From a checkpoint of a small segmentation model: batches of 128.
Rows from block 3 of a small segmentation model, named by matrix and row number. Each number is 50 + 12 x the weight over its row's rms, rounded and kept within 0 to 99. All counts start at 0.
After each channel's rows are labels from the 100 images, of 14976, where the channel reaches its highest value: "top examples" is what is common among them; "patch colour" is the nearest of a few named colours to the mean colour under the peak. Only what is clearly more common there than usual is listed. The data: simulated telescope pictures of galaxies. In brackets: how many of the 100, against the usual share in percent.
# conv: 3x3 conv (model.mid.1.conv.weight, 192x192x3x3, each kernel summed), inputs 0-191

conv.53:38 56 41 53 49 46 66 42 39 48 46 57 40 35 43 57 35 34 57 34 32 50 51 34 60 39 46 46 43 39 39 41 46 49 30 37 28 52 37 30 35 45 34 44 41 46 49 40 39 47 32 44 45 45 62 60 52 39 60 39 46 49 29 31 55 54 55 36 51 48 44 55 35 36 33 29 49 42 48 54 29 34 46 36 52 40 58 31 34 47 42 44 36 38 53 43 55 51 36 36 38 57 29 33 33 42 37 35 32 44 50 48 30 32 39 32 44 28 43 48 36 70 48 40 33 46 30 35 34 56 40 55 53 57 52 51 31 32 33 31 34 47 41 44 51 41 33 19 33 53 46 41 49 32 45 35 31 42 65 33 47 42 39 47 36 39 60 35 50 27 43 40 34 35 51 35 35 28 36 49 34 36 63 26 32 48 39 47 37 42 48 40
top examples: irregular (100 vs 9.4)
patch colour: grey (56 vs 5.5); brown (40 vs 17.1)

conv.150:61 45 47 36 38 61 46 45 50 27 53 66 48 41 30 54 34 39 74 45 44 38 59 40 35 57 59 60 38 34 50 54 48 64 49 45 45 75 35 46 37 58 56 54 48 53 66 49 49 33 55 52 38 39 38 55 45 56 26 53 53 42 14 26 60 55 34 52 50 36 61 59 42 45 44 49 51 66 55 52 49 43 55 39 71 31 42 35 44 64 29 29 44 32 55 56 49 59 50 47 39 51 51 35 41 35 37 50 48 37 61 63 52 57 32 48 54 56 30 38 50 67 25 47 45 55 75 46 51 48 44 56 61 56 65 51 55 52 52 54 41 27 40 23 43 53 71 48 49 28 04 61 54 34 24 65 44 52 46 46 51 41 30 14 45 51 47 50 64 67 55 51 58 53 54 55 58 56 54 61 53 53 45 45 54 72 45 29 45 47 64 52
top examples: many-armed spiral (100 vs 8.8); winding: anticlockwise outward (57 vs 13.4); tilted (54 vs 18.3); winding: clockwise outward (43 vs 13.6)
patch colour: grey (100 vs 5.5)

conv.124:57 66 48 49 43 56 50 50 44 52 46 48 42 37 50 57 52 49 64 49 69 47 69 36 39 48 47 60 44 67 45 52 54 56 52 46 42 81 42 47 44 54 25 51 45 56 89 35 46 40 42 57 42 37 33 49 43 58 34 43 59 40 55 48 66 52 38 60 50 41 52 47 51 65 60 45 42 60 66 75 48 42 47 50 65 37 44 38 42 70 41 29 37 40 72 55 53 78 54 47 36 62 55 41 41 41 50 53 42 39 62 65 44 58 47 39 49 50 40 47 53 54 26 43 52 70 88 54 66 50 47 49 42 52 57 49 66 44 61 59 51 46 49 29 49 67 80 52 47 35 16 64 50 50 44 82 39 48 54 60 37 45 40 11 44 41 51 80 77 52 53 48 60 62 32 68 65 50 49 39 48 42 37 43 49 60 44 32 46 47 50 42
top examples: irregular (100 vs 9.4)
patch colour: grey (64 vs 5.5)

conv.190:56 49 52 53 55 65 58 49 54 60 56 82 65 58 52 65 54 53 73 54 54 63 66 58 62 57 62 60 66 54 57 54 59 75 61 53 55 89 56 62 55 64 56 59 55 55 53 56 51 51 61 60 50 60 59 68 62 67 60 59 53 64 49 56 66 65 66 56 59 67 70 61 53 56 61 54 64 64 49 52 56 56 60 54 79 55 55 56 54 60 56 52 53 55 60 68 62 47 55 55 47 64 53 51 53 51 52 53 52 55 69 69 53 58 51 56 48 67 49 50 64 75 49 59 57 68 85 58 69 66 58 74 77 74 78 59 73 56 67 72 67 48 51 54 62 66 53 55 55 52 40 66 63 50 55 66 58 59 52 67 53 69 54 38 52 58 51 59 63 55 61 53 68 55 57 56 57 56 60 66 64 63 74 59 67 74 52 56 49 47 63 66
top examples: star cluster (99 vs 9.1); bright star with spikes (99 vs 25.6)
patch colour: brown (87 vs 17.1)

conv.177:42 66 47 35 55 49 64 56 46 49 41 26 36 39 61 66 50 49 55 36 49 45 72 37 43 32 60 60 49 59 47 55 61 63 34 38 39 46 36 30 35 55 66 62 61 55 68 74 47 66 39 68 59 53 33 44 54 37 51 42 51 52 70 54 47 57 53 50 49 53 47 27 45 44 39 35 40 68 71 87 35 35 50 43 61 45 58 44 40 54 47 74 41 40 67 62 53 51 50 43 43 52 43 41 45 45 46 41 39 51 74 47 36 48 53 31 55 28 53 54 48 37 41 39 42 39 68 42 36 42 41 17 37 50 59 55 31 30 33 25 27 44 47 60 56 58 71 54 37 58 51 48 37 72 49 39 43 62 54 47 51 34 38 54 33 55 42 52 35 53 40 33 37 43 29 48 47 34 42 41 29 37 36 37 37 65 55 57 71 55 48 52
top examples: many-armed spiral (100 vs 8.8); winding: anticlockwise outward (50 vs 13.4); winding: clockwise outward (50 vs 13.6)
patch colour: grey (97 vs 5.5)

conv.123:42 54 45 44 49 41 26 47 48 45 57 50 59 58 46 71 49 49 61 54 45 42 67 58 56 54 62 52 55 38 55 41 36 42 44 45 44 46 48 42 47 82 50 79 50 41 49 76 52 46 43 53 42 63 44 62 44 46 36 55 32 88 45 36 15 63 42 37 71 58 49 18 42 43 53 47 67 36 50 58 45 49 70 47 64 56 45 50 55 44 58 66 65 56 56 74 62 41 51 51 48 65 48 47 49 44 45 44 48 49 38 65 46 45 49 46 40 49 54 62 46 20 61 41 44 48 15 47 47 46 41 37 50 44 57 52 50 45 48 47 47 62 58 59 49 36 16 37 49 78 92 35 66 28 52 45 43 54 66 54 73 55 53 66 49 47 59 46 44 22 55 44 42 33 61 49 36 39 40 74 42 51 42 47 52 48 55 64 58 46 52 52
top examples: bright star with spikes (71 vs 25.6); barred spiral (53 vs 9.1)
patch colour: grey (63 vs 5.5); brown (37 vs 17.1)

conv.33:47 43 48 31 36 44 21 51 42 23 38 61 47 44 38 67 44 45 88 49 50 46 61 48 55 48 65 54 49 43 53 49 48 59 44 46 47 73 43 49 44 80 60 76 50 62 82 73 43 36 45 57 36 44 50 64 33 39 41 51 41 57 08 17 58 70 43 48 60 43 59 36 44 54 52 49 58 71 70 65 47 48 57 38 65 44 45 41 50 71 39 57 62 41 61 80 53 54 46 48 43 57 47 43 44 41 38 41 43 35 61 72 49 54 42 43 61 47 43 52 42 67 43 45 34 50 52 43 37 29 43 33 63 58 75 55 44 53 46 41 37 44 42 51 32 39 39 42 48 53 38 60 63 31 27 44 45 56 56 55 50 42 41 30 44 49 59 52 60 53 66 46 50 49 42 57 56 49 52 57 44 50 51 49 51 77 50 47 65 42 78 47
top examples: many-armed spiral (100 vs 8.8); bright star with spikes (64 vs 25.6); winding: anticlockwise outward (53 vs 13.4); tilted (49 vs 18.3)
patch colour: grey (98 vs 5.5)

conv.144:51 44 40 44 59 52 32 51 68 48 58 40 45 47 61 45 51 52 34 52 57 45 56 47 44 45 53 52 56 61 52 47 53 35 46 46 46 51 56 52 53 29 51 43 47 51 38 61 45 51 43 43 51 41 33 41 65 51 32 40 63 13 75 69 21 17 30 47 18 30 64 33 44 51 55 52 51 47 36 28 51 53 52 44 56 69 55 60 51 74 68 33 57 70 43 41 44 61 45 48 46 39 53 46 47 49 50 43 45 42 46 39 50 45 45 45 45 49 60 55 45 22 19 43 39 33 50 43 44 71 41 67 42 39 50 41 59 49 56 52 54 59 62 26 59 69 57 55 42 15 05 53 34 67 68 50 54 48 39 60 32 42 67 28 51 46 42 43 50 42 51 48 50 46 45 38 46 42 44 40 54 58 39 48 62 38 48 21 56 63 46 55
top examples: star cluster (100 vs 9.1)
patch colour: brown (96 vs 17.1)

conv.27:55 41 56 49 27 59 71 49 56 44 51 69 40 44 42 36 44 48 65 44 36 43 42 41 46 55 42 55 54 51 53 54 50 82 56 52 53 81 43 50 46 27 51 31 53 55 60 37 54 46 55 40 52 51 49 54 55 59 49 55 60 27 50 44 63 34 32 51 32 28 48 40 53 51 57 51 43 36 55 61 52 48 32 45 44 38 51 42 47 77 36 26 36 36 72 35 51 42 59 48 49 50 49 45 48 51 49 51 55 45 56 30 48 56 49 53 45 58 43 37 61 84 22 59 68 77 63 59 61 55 61 55 52 61 51 47 55 45 54 56 57 38 50 29 39 51 60 53 51 25 07 45 42 54 33 58 48 64 58 55 24 37 38 18 45 53 59 61 82 49 35 32 59 53 38 61 52 51 54 26 54 51 49 50 50 72 47 24 57 41 50 55
top examples: irregular (100 vs 9.4)
patch colour: grey (75 vs 5.5)

conv.4:52 56 37 45 64 38 37 39 52 47 44 52 39 37 55 60 56 51 71 44 52 57 71 34 48 48 58 49 39 43 54 54 51 55 46 43 39 59 42 44 46 55 38 59 55 54 54 50 41 45 53 65 45 40 40 34 45 40 41 61 50 41 25 41 54 57 48 33 53 39 68 49 42 45 58 39 68 67 58 53 40 37 58 46 44 39 43 46 54 67 41 26 49 40 40 52 54 45 53 38 31 55 39 31 31 36 34 47 51 45 37 49 43 54 43 43 47 45 45 57 55 49 19 44 33 46 99 43 51 62 42 68 69 55 49 57 55 40 52 51 45 42 44 38 52 55 79 53 39 20 00 55 50 26 33 46 38 49 45 58 47 43 32 28 29 45 58 46 60 45 71 65 45 48 58 56 51 37 36 52 42 41 44 40 48 58 51 36 43 45 76 56
top examples: many-armed spiral (73 vs 8.8); winding: anticlockwise outward (43 vs 13.4); tilted (41 vs 18.3); kind: star cluster (27 vs 9.1)
patch colour: grey (57 vs 5.5); brown (41 vs 17.1)

conv.83:38 46 34 45 37 52 76 44 49 66 60 24 35 34 69 55 49 51 50 43 55 42 69 32 44 31 49 59 64 56 49 43 41 57 47 38 44 59 53 46 51 24 65 39 62 70 60 60 47 51 35 66 57 52 25 50 52 55 49 38 34 54 43 37 40 53 33 43 40 42 29 21 37 67 62 44 59 41 40 52 45 43 60 39 63 65 44 47 43 51 62 49 52 60 57 48 54 26 50 37 35 58 47 39 38 45 32 39 39 45 74 45 36 48 56 28 47 40 56 58 51 34 37 41 43 53 28 44 53 22 36 27 50 48 54 60 66 37 61 55 61 47 50 49 53 76 28 28 25 53 37 45 33 28 47 53 46 57 24 66 48 49 59 59 34 48 13 52 48 43 39 46 51 55 39 30 50 39 47 38 47 46 24 44 55 60 53 44 58 55 63 52
top examples: bright star with spikes (100 vs 25.6); star cluster (94 vs 9.1)
patch colour: grey (38 vs 5.5)

conv.81:48 49 42 57 63 49 43 50 48 67 64 60 57 56 64 51 49 56 67 52 43 67 63 56 70 53 74 46 53 57 48 52 37 43 47 44 46 55 47 45 46 69 70 71 59 57 47 73 50 59 60 50 50 56 61 66 70 54 71 59 34 71 47 45 48 77 51 44 69 62 56 37 43 47 41 46 65 66 58 60 43 45 64 45 58 49 51 62 54 47 54 69 65 49 50 68 60 37 55 43 47 68 48 46 51 54 43 44 56 54 63 65 52 46 52 43 57 49 58 64 55 42 46 42 51 53 36 47 52 86 42 89 85 59 65 78 54 50 53 55 46 62 48 66 57 42 11 39 40 67 54 52 57 32 59 55 49 46 61 45 63 60 48 70 45 50 46 50 59 65 79 72 49 46 71 45 48 43 45 81 52 52 57 50 54 51 52 66 52 52 88 59
top examples: star cluster (100 vs 9.1); bright star with spikes (100 vs 25.6)
patch colour: brown (77 vs 17.1)

conv.170:47 55 54 43 32 44 66 55 44 39 52 34 29 28 47 63 44 48 64 29 58 42 71 24 49 42 53 64 58 41 45 57 62 71 40 41 42 71 41 40 41 61 69 62 69 64 87 56 41 49 26 58 40 38 27 38 41 54 37 42 46 52 58 32 44 54 41 64 60 50 42 37 38 65 56 40 32 72 74 83 42 42 50 35 55 41 46 43 44 60 41 63 41 38 72 65 54 61 44 51 41 61 43 27 28 43 41 48 42 37 73 56 35 60 53 38 52 43 32 49 43 53 48 41 47 53 77 48 49 36 47 41 36 43 61 45 54 33 52 47 42 55 47 55 52 61 81 62 45 60 49 58 56 63 44 69 45 71 52 52 49 33 40 23 41 55 35 58 51 56 38 34 55 57 44 52 56 46 52 49 47 44 35 39 41 70 47 57 65 50 45 48
top examples: many-armed spiral (94 vs 8.8); winding: clockwise outward (51 vs 13.6); winding: anticlockwise outward (45 vs 13.4)
patch colour: grey (97 vs 5.5)

conv.148:52 91 30 52 52 60 54 51 21 54 29 44 51 50 40 60 45 34 43 58 44 50 57 46 45 42 51 68 48 52 45 48 52 56 49 41 45 44 44 50 40 42 32 39 38 32 32 33 45 45 29 67 59 62 39 58 31 61 49 32 65 45 52 58 71 53 42 38 51 52 50 48 39 56 54 40 38 38 33 31 44 45 52 47 48 44 45 37 32 40 48 61 29 45 44 50 61 73 40 46 46 52 51 51 55 52 43 63 32 49 46 49 56 39 30 43 41 53 54 05 34 51 50 45 35 40 81 53 55 24 32 53 29 44 40 79 56 56 56 58 60 43 43 60 62 43 41 44 46 65 69 52 45 37 45 76 41 20 49 54 46 38 44 44 36 27 38 42 52 39 38 36 56 57 11 51 47 48 39 41 57 53 45 56 52 51 55 56 46 30 44 43
top examples: bright star with spikes (100 vs 25.6); small (55 vs 23.9); edge-on disc (31 vs 9.3)
patch colour: brown (41 vs 17.1)